python train.py --hop_length=160 --encoder_arch="vit" --encoder_qk_norm=false --encoder_layer_scale_init=1.0 --residual_init="none" --optimizer="soap" --l1_shrink=0.03 --ema_decay=0.995 --lr_schedule="cosine"
Rows from block 7 of the encoder, named by matrix and row number. Rows with one number belong to one neuron. Each number is 500 + 40 x the weight over its row's rms, rounded and kept within 0 to 999. All counts start at 0. Numbers have three digits each. After the name is the row's rms in percent of the matrix's.
# fc1: MLP up (encoder.blocks.7.mlp.fc1.weight, 576x192), inputs 0-95
# fc2: MLP down (encoder.blocks.7.mlp.fc2.weight, 192x576, transposed), outputs 0-95
fc1.367 180:500501477501450516500500503499500505500500755497586500484500500501500501415497500500500501455496500508388499506484459499552501500503495672501572494511500502584500547498483500527511614449500493494504398488512499500500500499444489500500507516586500500524496496500500500534500500502527498486
fc2.367 087:640491500504500501499378512534500500501504424458487500664500498504492500502500530500492495501508497500503497501500500498500485546500509444499508511500500509492500468505500483510500336552500500497491585496482500501458504500494501508498499476519535501463502507538500494497429512498504506500
fc1.368 118:463506514504499462500499499319475490500501476504485500510499500509500501499499500502566500505506500502498440502503502499498473581500500498511524505501542506500500500279531500501500481473498556499498500499523500499502499505505488500480498471500497500500476313500372499500500500498515500529
fc2.368 079:690500500502496536500499497500500497502507500505480500500500500516500500524498497501505498501501537499521503510500500500496503412506500452663500501554501501434500499794499467501500500493503500496499499534485501497500500493500500533534503500500481495504500618513530495497500499470503555501
fc1.369 205:500500526531500498505499457502515492363500294499648500500499554500500498500434500499490500517512494508500501499500495406338500442499553500484392500498475405500500467485502416497556500500500500498500500500500500496508501500498500503500501500501377421503481499505445503462566500502500513489
fc2.369 096:496492500496498498501500498486501482535500590581462506506499457497492500489537463518433504502500500483507483505500494487484499507513498532500524568495489499508500522505500373491409500499500594500510589529500535497497500499405526502501502501501501500498590500508500497482500499501487492520
fc1.370 135:499462500500500552506500500500534500463500503500500455477508544528515500484498496500417499494499500500441482508340500500553500482500560484500500500501456502500500488500496523500508469500478500500500564498486515584380462500500497499500496502484502499500499500499508500500500500500495422500
fc2.370 101:452498520500500500498500500539471500484500500520498504445500500500500500500504501475504500498500500500560500494500543500564505500500500500547500374501529511533500500520501500500495534500542500496545364500500500370500500500500500500442359517500500500499503500500500504421527500500448501471
fc1.371 088:500498466487482500500513500500500496499590499532458500502496500499505488501494390502509432343463500501501504506504496633469500504501515502501500500500497500491500477497514481515498530500504500500500413488534478626502511503575538503501500511500500500500500482537500500494496531500421500504
fc2.371 076:500500518497563500498500498516500479507496498460500499500493500668500500501484500513500482500502469492492502526506505496512484430487354500500498498567497460500500500505500500500500502504504500501500492445544452338500516499487485415481509500500499494516507535500500500532537506501491500494
fc1.372 084:497501500430476505391500435500500500621500501504540530374501499502501545498500500612518515582510500420500496677569500500500501593490500471489500500500452500521487500500500557462438605500500511624501551499500500522500469500500500500492472487469500500522486522427361500480486500500504558500
fc2.372 078:502510476494500500500500505501506496436500502490608503500500500500500500556500500500475589500500500458473500563449614500497529516500500496500498681552500543502511503515476633508536449378505500498515500500495500483500499500475523498500499498501500500521499555492500500496500362330500501480
fc1.373 155:478649500449513448500500546514500583494502499504499500497499500484476516500691501482442504506499506502488502497503498489515500509505487506498485500484503446503500500462500508500531333504500500500465528457494500488500679503500500473500490502500502500500484500521609502500496497506489474500
fc2.373 135:498383478502500500489500495414499429500503501432500510507498505552502491567334500519500502530498499561513497500531497535500492501484561500500500485489490429499501499503501500496500605500454458492500500499500461514500473500494500531479500497505573500501498504506406439539519517520499500436
fc1.375 185:500427502500500508500527416440487590500531360501500476519511500500440510500503508445484500537500495501485503499500536491518501501498597499444500499478423500501500504648500529484572500535500453501489498499502503571494501500475501495483514492498498487496505499505504500584498494452490500497
fc2.375 069:519599431500492500479517535501500373500562569498512505491630594571500498499498500598500499510497518487482491518509503502505495499501481530506504497493500475467502499484541503502405473495497500510499500499494548475499500467500481500500486496493500492531413625500544501500487496493524473539
fc1.376 076:504502497500500506500500500500500500500500640366500500500500500490561500500500501472486580486498435497500517500461493541515497498500500500500500500492427500500531500526500500500500429467499500500508500500500500442449500500488500592712500504501500500500500499513500500499500492499500503497
fc2.376 064:500472530500504488501500503500500504497495500631500432568500500500500485500501496500500500500493500498500500500453500500499507500500500528498500484503499500500500500500500499291500500500500500468500500602500500500379502501500500500436500500500500423479497497553500511500496500498500500489
fc1.377 114:500500500501499500512500499505500469590636500437500500500503500515500513500500653474500500500500499500500576500500500500500508500509648502491590500500503500500501500500486500500506506557500500500664500500468440592500526501511506324479523490500434500499500500500493573500500500500498500500
fc2.377 095:500480500497500500500500494500500500500447500500500645500500577500495581293500375500500471519500500500500500500500499579500555499500395358500500439500503533616500597500497505500497500473500500530500397500500500500500483466399500500644500490500503491500520500500580503505498468518500500503
fc1.380 284:500500501509511383500500503500490505500500536500500500501509506522498597617499510498501483512499405497495500497500459380501426487489500508490673537660508508500500500500520473500500508505501511526468500472516500500542551487500665500488399497501507500505500500500500499500511500500499444435
fc2.380 132:500405501500500500502498499500518499497578503500479500505500500511505500498500500527503500530499510498489510600432501499500502520519499345500491500488500509267500509500513500429497501500489498500618500497503260498500565578502551417507500499501443497498500500497489500513498500616498501500
fc1.382 130:501500494504593516507484500504516583500484337502505612485494504542479500502556503424701446495497498556410499505488500501500528513431500501491499504499500500500498500498500500503483430511284500546510500500483500653499500500456497501509499500500507500499491499446450459498501500499500421433
fc2.382 153:500480491500500452491505501500504485499532862507577483500472508500515500505449500557211500501500501493586500496561456500492500505502485496501487505494551503505499490503549545501501500469538500500502504499500525337497500484511495500500499500515499508499531500500508480501530501498526502507
fc1.383 188:508499500501500501505537500499509501418501485545505501492499500497500496502367500501500508420500499497503500498498492501181453506500500501499498502500468500500500499291502500500500500500503488504501499460553497502509510501500500513512503442501499499510501500474499500500500510500524500500
fc2.383 066:440488506501499468500440669501397490558501480497510501495512490499501498507529501515501464576586471500501483545509553545605529445503500523500450500500368504490500484593411499500537500580500491500459502503500499521500526476522500498500647552505500501566503511446501500479502494500500484485
fc1.385 205:565497501500500492500482500500572496509496497500499500518500515501503501500498510500222503272500500500496504548495384413500496350500496499514480500511504494502432481503527501500508500497494498490556500500499494542566492499500505494501500540513495506490511499504451508500500502500606511498
fc2.385 091:500515500479499503498532507482500519491500500504521506512503491454508508513498500466683496641498513500504496484520520500485488653497638500424490535500505500500500501488493502497500440520496475559504501500500507501497475502498500526484519460501499499493500500500501516519483500502500500504
fc1.386 114:532500503502499500500500503526498509500500438464500500475500500498500503540502525497501451517500495502500502529499499504500487540500489498426496500464486501495501500500464497503453890500523501511497500499402526523500502545500500536500500500480488500498509517521501503500445503485503488445
fc2.386 155:500487500501483462500502500500501481507500527500500500496501501510484519500500500501448500487467485484508514500503533512500478500483501500500501497481489500525526495514500495500500045503487500498499515497507502515500441512500524512512500511497524468496497510500508498502534500505495500507
fc1.387 150:500499502493462501504496499469504500699500500500500490494500500544536598499494499500526517508500470498500500460500500500479510500500496477515494486501310569496500500499482499500501500501500500499500500531455508767478504500471502483489542500500504500462521483501500523612500499542504500496
fc2.387 096:422492486480518511509497602500531548312544469540539500501531499500505476484499499505470493501499536507510495527497500495452408457500554503495598505520591500500494507500521499498494535506500398500499439483500500293525527503456500505501527500489499489534491618499463512474500500474494500502
fc1.388 040:500386500500500500500500429500527451488500500501500513444482500500500541500451498499500500697500500499528500500499475500499504481500525455500500500500521504500562500505431541520506475500500575518500500512506474499500532500500500500500500500501500500500500438500500500500517500500500500500
fc2.388 042:500620500494497449551442500500500500501500498500372500451500513467527500470500500500500493392500480500500500471500397497500466500497505500500500500500500500500500545500510501543443500501500500500500500439501508496500500500500500506500500500500589492500500500500500500500500483500500493500
fc1.389 145:489500501505505457500515527506507481504489532613500540498500451505500445499547473496505487509505501504505512491489500500500500505516469496500456500492486498498495500473489486500516416495500502496503490505657500563484502506500487396439500518501509500479500496500448498492456495603500516502
fc2.389 088:487487546492500517501500501491500502500500495439499506490404493497507519499500592489498491500500488500501501494492540500515443504504500499500515504500473500547617500509498549504502504500518635502496490500486499500543477501500496500533496497501501533499708554476500501504595503500501495511
fc1.391 158:517507494549505502505481500621503495500526499500519485498509446500481499500500396454501505323513598528596507507487481499502500456500501500432500500487463499497512499487515515500677655500500526500460499499462488389468502557495500480502500500500500482503481500501500500495512505501492502457
fc2.391 130:501454500499478500510501499501504515506500500519499504500500494502499500500497500496485504498506508500500497492454499457585511531504499525531479537520500502501500502500516502500337504500503511481495497500572500535501497499498508481510499500497503524510479500499511500503501506507516490501
fc1.394 138:500363504520463500500500522473500436499503497500499498492455475499499500500495501442547498495493502489396513498493497495473478412561472499495501501537497522612501490500490500500539487508494528501463488499501487362428489500568358500501436501500495484500470499500493508456500500500500506478
fc2.394 170:651515564511500500567517498650501500518453499458501476501481358500500499519497484502508484506498500500497501499491563554552500598499501490494464500473500476505507491567527493513528509511492550500488504510464500633509501515488497498500499652494490494481500495501500491499500487504479491467
fc1.395 093:500500499500500521500501501518500500496500527500499499482500522500512500500501502510506500500502454447526513521500499500400752500500504500507500501500500489448458500500483500445500462500501502490523523499500340501500494500502498515494446501510500502504498495499500500502503501500500519488
fc2.395 077:501465488499500517500498500501515420593493496499513534397501326503459499498506500523481505500500564508499500474501494503503520400501557561507550492500500500503498502500500500527500532499500500501502441494491505510500500439436500497513501512516500500500500433537502499501498505452495500482
fc1.396 165:583482456499501467495653500478506517703501468500499501469501502500525480500501501497500500537507501502500479492527337501487471499506437499485501504490424500475486502604496501493474500499490500535494500494500498553501341504405400503500504499504497477504502500499493500494542505500561495467
fc2.396 101:500528503494497499442299501476500524193491500507500477500492498549476501494485500500505500505500519487457566519504560554424514500500566564500500453501500498500500473343541637500605500499451509500503544501469457500492500521512497500499500497500522483494495507472500467496436500499528466498
fc1.398 013:500494500500609502498502358500511503497500574500501501500500498500500500521500482595504519500500500500500500499500500522495500472500505500500482500500712500499377492491503500500500588500500500581498500506481497498506456503520582498485518482597500523567402439509502500455594473485499511500
fc2.398 011:500500601538529522500501509500488500500505500497496499504487493507526504500500500478500428529518500498486493534531503502500514500500527496507500500485500509500500490512500501569500500500500500499527448500506477514500500512500500451493525515434500500500504500492497500500500496522500508500
fc1.402 215:498500585506507524564533489531497527502500486481499361500442511611504660493513500501500497500500409499492500500487492500503500493506517499502519500541500653599497492514586500501498500502500462529518500475500523508495552505482504392470513477496499506500514500442449501503518496440500497435
fc2.402 113:554514442487385611470493525470500499500490515500494616505366500502496491500500494500499515500500488526502421500500582504543499511503496500499495474488498502377501500500504502539499461533500500416482494500500458497500503426501478504493533501500434522500509500653500493497503497511499506500
fc1.406 043:481499531500500491505502500493504563539500453465488551484500534492485500476500499522511493507480494500511498550501648500686508524500500500469593494500446499500500577507498495473556477511505488514501500483622500497456502509496433501506526510509500513494482490500490576505500473499500506525
fc2.406 042:500479513513464489501500498492500501453497522503484503503497476587485500491513502511475483555489500500500593497470446500477429505510500500498469508535500525587501433505443503500458500325446502699483539503427472512501496500500496495498293500497418506528490503500500501498500500498500507495
fc1.407 070:500499500483500498500504530528500502490514500487444412500522500495506432499480457395500523503499532500522500487498502508508501498489500486530602608503484499501518500505505500493499503500495508449490515347491500469500500500501494623493384496495482505509500500500394447319474500500495467494
fc2.407 065:465500498521502504492487499531500496500458521507478499495329503479470507500520499500496500442499450502466500500501500498515476495548500458493503472500500359496536506523731498507495482514500499499501500468506389421498500501468500575500458500438460500500505505563500500524491501456500500501
fc1.409 176:474501586500524501500491502468501501501498599513504500497484500498486501506673502511493500500500504502500510500498500352482500500500499502487500499456501467563480502396500500499500500500514497502500398498504490500613478456496489457499500500498497500570499502500466501508438500504496501488
fc2.409 079:479547466523499500500544494590503495504503500499378515500502475500498538505500498497491590444641468506433501500500507501499500498505500501500498497504504500499496500711500500486509500500480600500496503500502500497470500520516502500496509513502498500502500500500500488509501500500500500500
fc1.413 035:502510279500500500500500500500493586499500504506503500504500502500500516478521500506500387484412500500449454479457500500500500518511500500500500500500500501505500418500502496373498500500500525502365500499500409478505488577460500500586498500500500500461508500500506665501500500606500532538
fc2.413 031:500484500500575483500500499500501499500500500502447500500535500500544500450500499508500500500501500500500513412500500500496502500500500500493637663501500500471502500500500500498500499500515500484500510685500525501504500500502500500500500500510500595496500499500500498500500500491435500500
fc1.414 116:501500544496461500491500533500461441598500496505500503483461500507500501504510514479499495500493500460541536500485517500500459492506499500440499518508506500500494480508500500489447500496499505511533509455500482507500503502499500477501500499500500504500500500501497500529501500490505488500
fc2.414 210:500498493500499505500539453500500516411505500613498500490501500498500484504502500500499500500500501501499498500510476500500500499516500483499477500500498506487520497500503500500523501528501481507509501501499499499500515500513502500496502499500493496490493503500515500502501500500500498500
fc1.416 092:488425500500463500519505500440463769499500501544500495500495500511500506500519500500500494481504514500445522500500381513500500500500503500497497500503500500500500500488516502500498509529520499493502497500500501507500500484501412500500500515500500500500500500760501500500526497500493504289
fc2.416 061:499537507501500500487447542481500500497428500500510488500498500500500500512494500497500500500500500500500499502500500515546602505500508554498501500446500500499500500500509568501500505500500500500500489604460502500504510502500497499349494500500494493447524503220499500500500421497500479599
fc1.417 125:474500500500425499496504561525547495669513457576492471499398500501506521500501499500500525500543529500496505499499500500500500433518500494506479499501495472500490500505499500500498506499493353500533500499500501470498500557441480555500500501500500549501500500500517499500524500500500501500
fc2.417 112:500500563492495544500501447497336500500500384498500500483513499499503468504500495505495527501500475553499505500387502502482504500495502455520496493506505502490506509500463500500490409499502529513466490500499500500498489523536500519500413543500500501507536550500394503508382500577470526497
fc1.418 124:480577554509541495494496500549500499545482503586438505500497659495500491564471551500514496536500454500445500456586500509529488439500491500520501498559549478497456523500500500506500446500463500508475454473600438500588499504647524521502501500503480532500509500500464500518500499531523489608
fc2.418 120:504463496500507500498503471462499510443497327499485493503418500460501503500500502422500501500500500502500501459500528500500501501556503382498496475519411538498513505495500519509489507499500500539565501502356492501467511512370543450500470500513498497490499580494508500500503592507510500500